config.toml
arch = "transformer"
model = "CTC audio transcriber"
dataset = "two synthetic voices taking turns or overlapping, over music, noise or silence"
train_examples = 26041
time_shift_ms = 100
n_mels = 40
hop_length = 160
input = "log_mel"
spec_augment = false
win_length = 512
tokenizer = "char"
vocab_size = 32
norm = "layernorm"
norm_position = "pre"
hidden_act = "reglu"
mlp_ratio = 3
head_dim = 48
fused_qkv = true
bias = "none"
qk_norm = false
layer_scale_init = 1.0
parallel_block = false
inner_norm = false
moe = "top_k"
num_experts = 16
moe_every = 2
expert_mlp_ratio = 0.25
experts_per_token = 1
shared_expert = false
subsampling = 2
layers = 6
width = 128
positions = "learned"
residual_init = "scaled_by_depth"
optimizer = "muon"
muon_scale = "spectral"
learning_rate = 0.04
momentum = 0.85
nesterov = true
orthogonalizer = "polar_express"
adamw_lr_other_params = 0.0021
max_grad_norm = 5.0
adaptive_grad_clip = 0.1
ema_decay = 0.995
max_steps = 7600
batch_size = 512
epochs = 149.4
lr_schedule = "cosine"
final_lr_fraction = 0.1
warmup_steps = 380
weight_decay = 0.04
adamw_weight_decay_other_params = 0.01
Rows from block 3 of a small CTC audio transcriber, named by matrix and row number. Rows with one number within an expert belong to one neuron, the router's apart. Each number is 50 + 10 x the weight over its row's rms, rounded and kept within 0 to 99. All counts start at 0. After the name is the row's rms in percent of the matrix's.
Before each expert's rows are labels from the 100 clips, of 14848, where the router gives the expert most weight on average: "responds to" is what is common among them; "loudest band" is the band of the loudest frequency at the time of the peak. Only what is clearly more common there than usual is listed. The data: two synthetic voices taking turns or overlapping, over music, noise or silence.
# router: router (model.blocks.3.mlp.router.weight, 16x128, trained with AdamW), inputs 64-127
# gate: expert gate (model.blocks.3.mlp.gate, 16x32x128), inputs 64-127
# up: expert up (model.blocks.3.mlp.up, 16x32x128), inputs 64-127
# down: expert down (model.blocks.3.mlp.down, 16x128x32, transposed), outputs 64-127

# expert 6
responds to: text has "sister"; text has "six"
loudest band: 4000 to 8000 Hz
router.6 142:46 49 39 46 53 48 50 46 63 45 56 49 52 52 63 41 43 59 45 46 54 45 40 47 55 49 42 51 39 41 39 51 52 47 44 53 44 35 45 55 50 60 47 80 37 53 49 65 39 50 44 45 68 45 32 43 32 50 56 33 51 46 46 47
gate.0 102:43 31 54 54 57 62 39 37 42 49 73 38 38 35 44 53 48 59 59 59 53 35 60 43 59 24 56 62 57 80 56 50 61 52 51 51 47 48 46 44 42 51 82 46 60 56 47 36 51 37 31 68 61 40 53 39 70 43 45 50 43 55 55 50
up.0 094:58 56 44 45 51 53 32 42 44 62 54 76 56 42 45 65 58 48 57 43 50 42 45 61 53 63 50 35 74 52 42 50 49 62 48 36 64 65 56 36 30 44 40 43 55 53 70 44 47 50 38 56 48 62 42 42 55 44 39 48 53 37 47 42
down.0 098:32 39 54 49 42 68 50 49 34 65 39 37 18 47 60 38 53 54 55 53 61 51 65 50 74 35 46 62 66 51 50 73 44 49 45 46 51 63 47 55 55 39 65 55 42 55 50 48 37 36 34 67 46 43 57 43 66 44 45 45 35 39 59 63
gate.1 101:42 51 37 50 37 52 57 57 56 55 60 39 45 31 57 50 56 56 48 60 50 50 28 52 58 36 45 61 44 47 43 47 57 63 51 53 54 53 52 29 35 36 50 52 36 61 55 33 45 34 35 55 44 53 55 43 40 57 38 49 49 43 57 53
up.1 097:43 45 33 51 56 47 41 54 25 27 60 72 67 54 47 36 59 69 55 63 54 51 41 45 57 49 46 52 63 52 58 36 44 59 52 46 51 51 51 46 48 54 59 58 73 44 54 56 37 27 52 42 46 40 62 50 55 34 39 48 52 45 50 54
down.1 098:52 39 58 50 59 48 57 30 42 52 39 55 22 58 55 50 51 57 62 47 46 60 54 50 53 39 48 65 51 58 47 53 54 42 53 48 55 49 48 35 56 43 41 58 44 59 47 43 54 40 63 61 62 43 64 40 61 48 34 42 57 53 53 40
gate.2 113:42 47 45 42 46 33 50 43 57 58 67 32 60 40 52 53 58 54 26 59 56 47 40 48 60 45 47 54 42 53 65 43 54 18 73 55 47 40 59 49 63 47 45 54 48 58 45 64 46 31 53 52 41 58 46 37 56 39 38 47 35 53 52 46
up.2 110:53 66 45 40 57 33 50 38 48 48 66 54 59 65 61 71 44 37 48 37 47 49 56 50 46 60 62 54 44 63 56 67 57 51 36 45 63 55 47 40 32 42 62 40 57 73 41 55 55 55 40 62 55 44 38 51 46 49 51 38 62 47 51 44
down.2 104:49 43 55 79 52 62 53 70 48 44 53 48 58 58 52 69 43 65 50 42 37 65 69 46 50 66 54 35 66 41 40 48 41 44 37 44 49 48 38 39 43 48 48 48 58 63 59 42 38 38 74 43 40 51 52 49 52 42 40 45 47 54 41 48
gate.3 095:35 65 49 44 40 53 59 62 49 58 65 55 49 67 59 27 41 48 51 50 55 55 46 40 47 30 61 47 45 46 38 63 39 33 54 44 68 62 30 43 59 56 47 45 48 44 36 50 54 39 61 47 42 52 58 66 63 41 48 61 43 61 46 59
up.3 096:65 52 54 46 49 41 58 45 22 41 43 73 54 56 39 55 48 47 57 42 50 45 56 65 45 56 55 46 53 61 43 43 43 57 48 44 33 29 68 54 50 45 49 45 60 38 70 50 49 50 38 41 63 47 56 51 54 47 58 66 64 60 51 39
down.3 094:32 65 56 41 50 56 47 39 44 64 44 50 56 53 33 52 55 40 49 60 56 42 41 43 48 46 40 57 45 40 38 62 63 54 61 55 43 60 61 65 39 52 32 39 52 69 54 42 59 57 51 47 60 42 43 54 52 45 56 51 59 49 46 38
gate.4 088:54 45 52 44 52 51 37 36 35 43 56 45 53 63 63 31 47 52 59 55 61 56 33 16 63 45 41 61 58 44 38 58 58 51 63 45 50 50 51 47 52 64 73 55 55 63 41 54 62 36 50 51 66 39 56 44 53 47 36 59 65 45 49 51
up.4 089:59 56 46 56 44 48 63 57 55 39 51 57 55 40 57 78 64 26 37 43 43 39 57 66 37 45 34 53 53 51 64 50 64 40 40 59 56 38 50 38 59 46 38 35 38 26 50 57 52 56 50 54 59 39 43 29 46 61 68 58 36 51 47 35
down.4 094:50 51 65 46 65 40 56 59 36 63 51 50 43 52 38 28 45 53 55 50 49 38 59 46 49 33 66 45 44 56 52 61 53 48 56 56 32 60 70 39 50 35 40 62 52 54 42 54 48 69 44 47 45 54 55 56 67 51 51 51 58 50 61 47
gate.5 103:43 47 56 44 23 56 33 51 56 53 70 52 35 56 48 42 68 42 59 47 53 39 54 45 45 40 73 37 60 47 43 51 50 34 55 33 32 43 47 45 62 41 54 47 47 51 50 68 48 59 53 38 43 51 50 17 55 39 51 62 57 44 53 54
up.5 099:56 82 47 72 47 48 41 58 63 42 68 61 60 44 49 52 30 52 74 44 48 39 55 50 49 47 58 44 59 31 43 55 46 57 57 59 49 64 52 33 43 53 30 41 51 55 58 50 63 48 40 47 58 57 49 39 50 49 59 48 42 67 50 49
down.5 097:62 33 29 47 66 74 53 39 64 55 55 46 43 62 56 47 55 70 57 58 47 59 40 34 43 44 45 52 57 59 50 53 56 47 45 44 65 42 50 45 45 45 46 59 51 53 44 62 40 26 64 39 57 58 42 46 45 50 24 56 49 44 56 24
gate.6 107:41 61 45 54 43 53 24 53 51 43 43 62 53 51 48 48 46 40 38 45 50 62 50 70 58 42 35 48 52 60 45 40 57 38 44 43 51 47 55 56 72 50 54 39 42 65 43 57 43 49 60 61 64 67 51 53 43 32 44 54 57 52 55 48
up.6 105:45 54 59 51 54 49 50 36 40 37 48 55 55 52 44 57 40 70 55 39 53 50 32 34 53 50 69 53 57 31 53 54 46 43 51 57 41 75 55 49 26 53 32 54 55 37 59 40 49 45 53 42 53 18 42 51 57 53 42 60 49 51 46 39
down.6 108:43 63 64 55 39 55 53 48 68 45 51 65 55 29 49 50 47 42 48 37 40 36 42 57 52 63 65 46 34 51 60 47 28 58 52 29 62 26 51 35 55 45 53 46 57 72 60 51 60 30 50 67 45 44 37 52 55 32 45 28 58 48 46 42

# expert 7
responds to: overlap
loudest band: 250 to 500 Hz
router.7 102:55 71 46 61 44 48 58 59 63 61 47 53 48 37 34 41 44 47 68 59 58 55 50 50 67 43 51 50 67 48 42 52 32 70 58 43 72 49 36 42 40 57 48 52 43 50 37 59 29 55 51 38 46 61 28 44 55 37 48 48 52 65 56 34
gate.0 103:53 57 55 58 44 58 32 46 42 63 43 53 33 36 52 48 47 61 47 66 48 48 41 48 53 60 47 40 66 52 47 29 49 35 52 58 38 58 52 45 62 51 52 50 55 52 44 42 19 46 56 38 51 51 23 67 38 48 46 55 65 58 54 51
up.0 106:51 31 50 53 62 49 51 58 48 61 61 45 60 59 51 47 40 38 50 49 46 41 62 43 41 46 63 64 55 50 39 52 51 49 44 47 53 49 47 39 50 50 63 37 49 45 67 61 61 55 46 76 67 49 64 42 41 52 41 69 41 51 50 46
down.0 102:30 72 56 49 61 66 50 46 57 49 70 56 59 43 44 28 37 55 56 42 62 45 52 43 51 43 49 64 37 43 45 44 50 52 29 62 51 67 62 46 30 37 50 57 47 52 51 44 41 57 77 71 53 46 46 58 78 45 56 54 54 63 51 54
gate.1 110:47 69 40 61 49 39 65 65 69 62 52 56 48 54 36 51 49 59 43 50 60 43 52 42 33 39 50 64 52 44 43 47 54 45 71 55 37 45 44 44 55 57 44 54 65 47 57 56 62 45 46 44 53 42 46 39 46 40 57 45 59 54 50 50
up.1 113:54 56 40 55 55 43 40 45 52 47 32 46 28 39 49 46 53 49 57 35 52 59 68 54 36 44 67 50 28 54 64 49 44 37 50 44 53 45 58 53 50 55 38 60 51 48 47 61 62 56 44 61 42 70 56 54 37 48 49 37 52 59 48 43
down.1 107:45 29 61 58 31 51 58 43 42 56 55 65 51 59 57 36 48 54 67 43 56 65 42 53 68 40 26 47 49 30 42 59 57 50 43 58 23 46 49 48 39 59 48 45 61 43 59 35 56 58 50 59 44 58 29 52 45 59 40 53 49 37 47 44
gate.2 107:55 59 53 53 59 50 57 60 52 55 44 40 60 60 33 63 49 61 49 32 53 67 52 54 50 47 32 45 55 66 61 56 73 54 57 52 48 42 38 51 46 54 44 46 58 48 54 43 66 45 48 48 45 46 44 45 40 60 64 65 53 49 48 54
up.2 107:53 56 56 36 56 45 42 47 33 64 39 62 49 57 39 48 35 45 47 46 47 51 44 65 46 62 55 44 63 57 55 57 59 64 38 53 60 32 44 61 55 53 53 65 56 55 58 42 64 55 56 32 47 50 55 57 44 68 52 64 56 56 48 37
down.2 103:51 46 40 61 59 53 51 55 37 47 51 54 63 66 51 77 50 43 66 59 59 72 53 51 48 57 29 40 44 44 60 42 43 58 37 41 40 52 55 43 49 49 42 52 46 50 73 55 47 60 53 54 48 57 49 57 46 58 48 44 48 56 33 63
gate.3 094:38 76 70 51 67 47 54 48 43 60 71 61 55 70 38 37 36 44 53 37 47 52 53 40 51 52 41 57 56 57 56 57 35 43 45 53 61 55 28 56 43 62 72 49 32 36 39 62 48 56 62 48 60 61 39 37 50 57 59 53 39 48 50 47
up.3 085:35 63 41 56 58 57 51 57 48 78 67 33 58 37 53 34 52 66 70 42 53 31 50 53 57 46 37 64 60 55 50 57 58 37 49 51 54 43 61 42 43 38 52 43 52 39 44 40 59 50 57 45 39 64 65 62 51 55 57 46 45 54 52 30
down.3 093:52 57 40 39 35 62 56 45 47 55 54 29 35 59 47 64 60 70 54 60 50 76 49 66 54 57 37 40 54 65 57 55 49 55 33 50 60 53 46 51 42 47 58 51 62 30 49 58 47 74 45 43 51 36 49 44 48 47 50 41 35 49 44 66
gate.4 084:59 39 38 54 53 64 66 71 44 39 47 39 56 52 55 51 58 47 56 64 53 62 22 39 40 50 68 53 40 43 50 53 46 53 64 54 61 40 43 66 38 52 51 45 57 43 45 46 45 57 61 61 63 67 52 53 51 55 39 43 43 40 49 42
up.4 094:39 27 43 66 44 55 51 53 59 49 77 30 57 36 38 70 54 58 57 48 45 59 52 45 57 45 53 43 37 65 34 49 43 41 48 52 49 54 66 45 43 51 43 44 61 51 58 54 53 53 38 40 46 36 59 49 60 54 73 39 43 55 50 48
down.4 093:32 54 65 36 44 55 58 48 30 46 37 65 45 45 47 33 21 41 51 49 48 49 53 43 32 38 55 71 54 47 60 60 59 52 69 62 56 47 51 51 70 54 48 44 32 40 58 53 56 40 61 68 45 45 46 36 31 25 43 57 61 58 55 46
gate.5 093:61 46 66 58 68 43 47 57 44 65 59 43 59 54 59 46 59 49 39 66 46 48 45 48 58 35 68 47 35 38 51 36 47 76 39 50 48 36 31 51 46 51 51 47 53 67 60 58 45 56 52 51 61 39 51 45 81 55 59 61 69 63 48 67
up.5 094:45 62 59 29 49 45 34 44 54 49 45 65 50 47 46 47 37 34 38 46 51 63 52 66 63 40 59 44 58 67 58 59 53 45 28 27 58 53 57 40 52 31 53 42 42 32 54 54 36 60 53 49 47 41 41 44 40 50 52 52 55 45 51 36
down.5 094:53 45 47 58 36 64 54 36 37 67 52 53 47 43 58 33 52 63 44 52 49 64 53 41 58 49 49 60 42 44 37 59 57 74 53 62 53 50 60 50 38 58 57 70 61 55 36 51 53 41 53 46 52 66 35 50 63 52 31 46 42 42 70 71
gate.6 105:37 40 56 24 31 53 59 62 41 59 64 47 63 40 46 50 39 48 65 65 49 45 64 49 66 36 47 60 44 42 25 47 40 50 46 56 40 58 51 42 68 29 41 54 38 47 60 65 33 50 54 35 46 65 37 57 62 50 48 41 57 66 51 54
up.6 102:51 56 59 42 51 48 53 41 50 71 46 54 53 58 43 68 61 52 44 55 51 45 40 52 52 61 40 45 39 49 42 47 48 43 60 45 53 31 26 63 68 55 55 37 51 39 40 47 46 57 51 49 48 47 67 17 50 56 55 52 64 52 49 45
down.6 099:56 53 46 47 43 54 54 53 46 53 55 44 54 55 52 43 57 63 39 60 37 66 44 41 45 58 57 56 38 43 72 38 41 68 41 39 44 53 65 43 45 51 64 64 64 47 42 57 50 54 39 58 41 63 34 57 57 42 47 39 44 42 50 48

# expert 12
responds to: text has "pause"
loudest band: 500 to 1000 Hz
router.12 107:48 46 46 42 36 39 63 59 60 43 35 39 50 50 46 49 60 52 59 53 36 49 68 30 51 66 48 52 57 66 47 31 57 55 43 46 63 35 66 51 38 51 52 42 38 50 39 52 46 42 64 36 37 49 41 45 55 67 34 48 44 48 61 40
gate.0 098:43 46 38 48 52 35 46 35 47 61 61 51 44 43 40 30 74 33 60 46 52 45 48 59 66 57 66 41 61 53 33 49 42 49 40 48 50 50 57 46 41 41 60 61 56 47 59 59 49 61 49 47 48 50 59 71 50 48 57 52 59 59 49 35
up.0 103:45 63 53 68 49 42 57 60 62 48 65 57 41 63 25 53 65 28 39 28 54 47 27 46 26 57 42 52 58 56 55 44 41 59 56 46 55 52 45 49 44 57 39 57 37 49 64 50 44 51 63 33 52 33 40 38 43 47 36 53 41 56 53 30
down.0 100:65 64 56 47 59 70 57 18 56 50 58 45 62 38 64 57 47 61 51 52 60 52 44 64 57 29 43 44 36 44 56 51 46 53 71 51 49 65 44 45 50 45 40 48 60 54 57 48 46 37 31 49 62 58 65 47 62 45 27 44 28 43 47 61
gate.1 102:50 38 53 40 48 53 49 63 40 36 57 30 34 61 67 33 43 72 58 37 47 54 45 54 49 40 69 55 38 45 65 51 54 33 49 40 43 65 60 61 60 49 41 40 50 55 58 57 55 60 44 59 47 46 55 45 43 57 53 61 46 57 47 63
up.1 101:73 40 46 42 56 41 46 43 35 49 59 42 49 42 37 57 57 53 55 49 45 50 48 48 39 47 38 37 45 39 53 64 51 67 54 55 50 38 51 40 61 55 64 61 66 50 41 55 63 42 59 50 44 64 52 60 68 64 49 45 43 37 53 26
down.1 099:62 36 51 53 32 65 63 41 49 52 47 44 48 63 54 51 55 41 43 66 68 33 39 43 72 53 75 60 53 50 52 41 66 41 52 60 44 50 38 80 38 41 53 52 58 34 58 48 39 57 58 37 53 51 18 50 52 41 55 41 34 44 49 56
gate.2 094:60 53 54 33 46 57 28 55 53 65 66 56 58 47 63 46 61 41 43 27 52 54 54 35 60 56 62 46 35 47 48 43 61 36 42 50 53 59 54 52 52 52 57 45 35 54 37 40 41 54 39 53 52 45 67 46 44 65 48 27 55 39 56 84
up.2 097:62 64 49 44 50 54 18 55 50 50 44 44 69 38 68 60 53 54 51 50 48 65 38 53 33 51 38 42 40 53 34 58 53 48 42 48 71 69 63 55 45 40 46 45 51 54 43 55 73 40 47 44 61 47 51 49 60 49 43 50 54 50 46 45
down.2 098:47 63 49 34 59 43 50 35 48 48 58 47 73 46 80 46 48 31 67 47 53 44 59 48 43 35 73 42 49 49 53 42 50 45 58 71 60 30 66 54 36 53 54 52 46 41 65 51 58 39 36 61 70 47 45 42 50 74 37 53 47 43 53 64
gate.3 097:39 49 50 63 59 74 51 54 47 42 50 53 47 74 49 78 47 34 59 48 51 47 55 43 45 66 51 48 46 45 46 27 60 60 36 47 50 70 38 54 58 52 67 27 36 59 66 43 37 46 56 51 55 48 41 61 60 57 55 54 46 58 48 48
up.3 099:36 46 61 26 29 48 45 47 41 48 56 59 53 40 52 48 57 65 59 49 47 54 63 57 50 50 38 52 62 47 31 44 47 49 58 49 64 61 42 62 60 56 32 48 58 50 57 60 44 73 61 44 53 51 52 58 31 53 64 47 46 48 49 55
down.3 101:47 53 43 46 35 65 58 49 55 49 48 52 49 31 52 35 64 50 63 67 48 47 47 51 56 48 56 42 37 60 30 40 80 38 41 47 60 62 53 58 26 55 63 48 57 36 59 37 60 34 43 41 36 47 49 42 48 50 44 46 28 42 51 46
gate.4 098:58 48 48 41 51 60 43 49 55 56 50 37 62 56 52 63 54 40 34 50 49 51 44 47 33 34 52 35 55 50 47 64 64 66 66 45 59 46 42 58 29 56 47 52 42 52 49 46 79 49 22 49 64 47 46 56 62 39 43 53 51 57 49 25
up.4 098:61 39 47 57 46 37 58 36 63 68 40 65 35 55 39 57 67 50 46 48 46 40 65 58 50 49 54 55 42 56 53 31 45 54 41 54 41 51 55 55 49 48 45 74 34 35 45 59 30 50 43 57 42 57 43 46 41 37 52 53 63 41 50 57
down.4 104:57 58 35 47 55 44 40 37 72 50 49 35 37 50 49 45 68 58 58 61 64 44 52 43 39 40 54 42 37 50 48 52 44 61 56 57 50 39 51 60 33 56 44 43 55 48 45 41 33 53 35 54 65 47 52 40 37 53 32 74 51 36 48 58
gate.5 103:52 53 42 53 30 63 65 55 49 43 45 48 45 37 56 44 48 49 38 32 50 68 51 59 47 49 48 44 42 45 55 35 73 50 66 48 57 45 72 73 69 54 49 61 54 55 49 37 40 42 49 57 50 42 54 68 64 56 41 54 60 55 49 69
up.5 103:51 59 51 47 59 44 59 40 62 56 56 47 38 65 50 63 49 56 62 62 50 51 36 64 27 19 50 34 44 54 43 68 50 49 52 52 31 33 63 37 52 63 52 40 75 59 55 48 60 55 60 33 50 70 56 48 52 68 54 52 54 49 48 46
down.5 102:65 50 36 28 45 52 53 52 42 45 40 69 63 43 50 43 48 39 23 60 51 55 50 46 56 63 50 56 44 45 51 29 54 44 64 53 59 48 28 48 38 59 48 51 43 36 62 54 37 62 42 67 51 60 37 64 52 47 49 55 47 35 60 56
gate.6 104:45 26 57 37 43 57 67 52 33 42 56 41 46 47 55 57 46 38 41 61 45 54 54 59 45 45 49 56 42 52 38 41 58 56 60 56 42 48 44 62 61 55 58 34 30 46 60 46 50 54 50 50 41 60 49 49 57 39 66 62 35 53 55 46
up.6 099:41 41 42 49 56 60 65 62 36 47 35 59 45 65 58 18 53 56 55 41 48 48 41 47 72 40 54 74 44 58 38 29 54 53 63 56 50 66 44 48 48 48 45 47 34 62 67 33 51 44 50 51 56 61 38 46 42 67 57 47 57 49 55 42
down.6 104:37 45 44 54 36 53 59 52 51 49 51 66 55 70 43 56 40 53 45 56 48 75 52 55 51 50 54 60 67 58 60 56 58 63 44 58 66 42 42 37 34 56 67 42 41 41 70 44 52 43 45 42 52 52 33 45 38 45 50 53 70 50 57 32

# expert 5
responds to: reverberation
loudest band: 500 to 1000 Hz
router.5 089:48 55 49 41 59 33 55 61 44 61 46 46 41 61 54 45 49 51 28 56 44 33 57 47 51 38 46 61 38 54 74 53 47 31 28 58 42 47 59 44 32 36 42 47 45 47 52 32 70 51 51 61 46 49 43 45 61 60 54 53 47 39 39 35
gate.0 095:41 53 49 47 57 61 57 57 52 43 37 56 48 64 50 31 57 34 47 46 61 49 31 46 51 54 59 50 52 49 43 65 49 60 70 40 57 59 70 47 62 34 41 32 47 58 46 58 56 44 46 38 55 43 59 54 50 40 41 58 52 35 47 48
up.0 097:56 60 52 51 60 56 53 59 58 50 56 30 64 56 58 60 34 55 46 41 54 43 55 43 46 43 68 57 55 46 57 55 52 40 24 56 75 53 49 61 62 73 64 41 50 47 31 47 54 53 44 45 47 43 64 50 64 43 56 65 31 57 50 71
down.0 094:65 51 63 60 43 51 51 39 53 48 50 66 47 35 40 53 59 50 39 63 47 50 50 62 54 54 49 39 49 43 46 51 45 38 58 47 51 54 39 59 53 44 35 33 57 33 56 42 47 63 68 49 41 50 70 44 48 26 46 43 54 47 36 64
gate.1 097:42 66 50 52 34 45 54 43 46 54 36 67 70 51 51 29 52 60 76 39 58 47 48 42 56 45 54 54 38 46 42 59 49 32 61 45 68 52 61 54 47 36 46 36 58 43 41 44 38 50 69 60 52 58 43 50 49 64 40 37 42 41 47 64
up.1 095:45 66 52 55 54 40 36 43 65 51 43 31 53 43 44 23 52 64 65 53 58 36 61 48 57 42 58 46 57 56 49 50 44 41 39 52 59 48 62 39 45 40 60 47 38 68 44 40 56 38 61 66 39 45 49 49 55 48 52 42 52 47 48 75
down.1 100:56 37 46 50 39 52 48 53 52 44 44 45 45 39 70 50 46 36 29 47 62 49 43 50 34 60 27 60 66 56 60 52 55 53 44 63 32 54 66 46 44 60 64 46 54 25 46 72 36 39 50 63 59 52 66 48 42 50 29 58 56 49 39 55
gate.2 091:44 33 46 21 57 45 33 44 50 39 46 51 43 59 57 45 71 32 62 63 56 48 50 52 76 43 40 38 71 48 44 40 48 56 42 53 56 49 42 34 56 46 57 46 45 29 49 41 43 64 55 52 53 53 54 45 37 46 58 41 40 39 48 51
up.2 094:57 52 47 50 46 58 42 48 40 53 34 61 37 29 64 52 35 67 63 49 56 36 50 60 39 29 56 51 62 40 51 52 59 52 60 52 62 40 60 63 46 50 71 44 62 42 57 52 45 43 39 39 55 33 50 45 36 64 54 48 26 57 51 52
down.2 092:52 33 51 37 53 44 30 46 69 47 45 55 59 64 38 58 41 36 53 56 48 52 55 55 59 43 54 43 45 71 46 52 53 73 37 61 42 52 42 33 49 55 45 52 48 69 65 35 58 52 74 71 48 55 40 51 32 46 59 50 53 53 35 53
gate.3 106:51 66 52 53 47 46 37 50 46 68 55 51 48 54 41 52 61 51 60 54 47 54 30 39 57 15 49 42 21 37 55 52 63 46 58 37 48 59 44 36 56 54 43 47 53 47 40 55 50 47 46 34 63 59 52 61 56 42 42 31 39 61 51 50
up.3 104:37 11 50 51 56 45 45 53 66 46 23 50 60 43 63 32 45 41 46 62 54 52 68 51 56 54 40 60 60 64 43 50 40 48 52 58 46 39 55 50 45 45 44 60 49 59 45 51 47 60 42 51 44 50 45 48 53 64 38 49 60 53 51 51
down.3 109:32 43 42 54 42 53 65 30 48 58 43 58 59 47 48 31 58 54 54 62 54 53 50 58 50 30 44 42 54 47 44 40 24 56 41 74 45 71 40 42 60 50 58 41 54 69 66 27 49 64 60 58 48 54 46 40 62 49 60 46 42 46 51 45
gate.4 108:62 58 38 47 57 58 41 43 59 53 55 45 43 40 48 42 62 29 51 56 47 56 61 52 65 61 53 63 51 47 41 43 42 58 59 55 41 77 43 42 64 50 57 51 42 57 49 56 66 37 61 46 53 59 66 56 50 44 61 45 44 36 51 16
up.4 108:91 46 34 50 54 55 35 39 29 67 41 47 51 36 62 53 52 27 57 49 45 52 54 53 52 44 63 57 46 56 46 54 33 49 70 50 43 72 52 48 51 49 64 54 43 50 32 48 56 52 48 42 54 50 44 60 49 48 69 35 54 40 49 44
down.4 109:52 80 66 48 34 55 38 36 39 53 42 48 41 44 74 45 36 42 57 49 45 49 43 48 50 29 67 37 41 65 64 63 54 57 48 58 49 51 53 57 57 47 60 50 47 49 54 62 61 41 45 23 47 45 50 44 61 46 44 33 65 47 58 62
gate.5 098:52 34 50 45 59 53 52 54 60 44 36 48 60 38 53 52 40 51 53 44 47 48 47 37 42 39 40 57 55 57 36 56 62 54 62 42 54 56 34 63 42 58 63 26 52 54 67 52 68 77 65 37 58 49 53 57 34 39 54 60 69 51 50 58
up.5 103:29 54 49 57 51 74 65 54 45 53 52 46 70 62 59 49 38 62 68 47 57 45 39 38 43 55 48 60 42 51 50 57 59 60 28 58 65 48 65 37 33 59 49 29 48 37 48 53 44 55 45 48 46 68 51 47 60 52 50 39 51 53 48 18
down.5 101:42 43 45 56 38 43 52 64 32 43 54 42 29 61 48 52 50 28 62 51 60 42 40 50 46 50 50 61 70 72 26 48 49 49 56 59 49 55 29 53 59 62 40 47 40 54 62 65 42 57 59 56 52 55 39 47 55 56 47 51 27 60 28 53
gate.6 113:33 50 64 49 47 49 50 52 46 25 47 54 51 44 45 24 47 73 44 45 51 37 52 59 62 45 47 55 60 37 44 42 49 49 63 43 40 55 48 43 58 48 44 40 42 37 55 58 53 37 57 50 32 52 36 67 50 52 36 50 61 45 49 61
up.6 105:34 47 48 51 50 46 32 45 49 38 28 28 61 44 32 44 45 46 33 51 49 47 65 52 43 49 41 35 46 55 40 39 53 50 25 49 41 59 36 40 51 54 70 31 34 47 57 44 53 55 52 55 51 57 45 50 50 34 42 58 56 49 53 72
down.6 109:55 51 59 59 53 47 48 26 47 69 57 34 56 62 66 34 76 48 46 59 48 45 54 35 25 56 58 59 45 60 41 49 59 45 42 55 37 54 50 34 51 56 53 58 41 50 53 54 56 57 70 29 50 48 27 45 49 50 40 52 60 45 59 52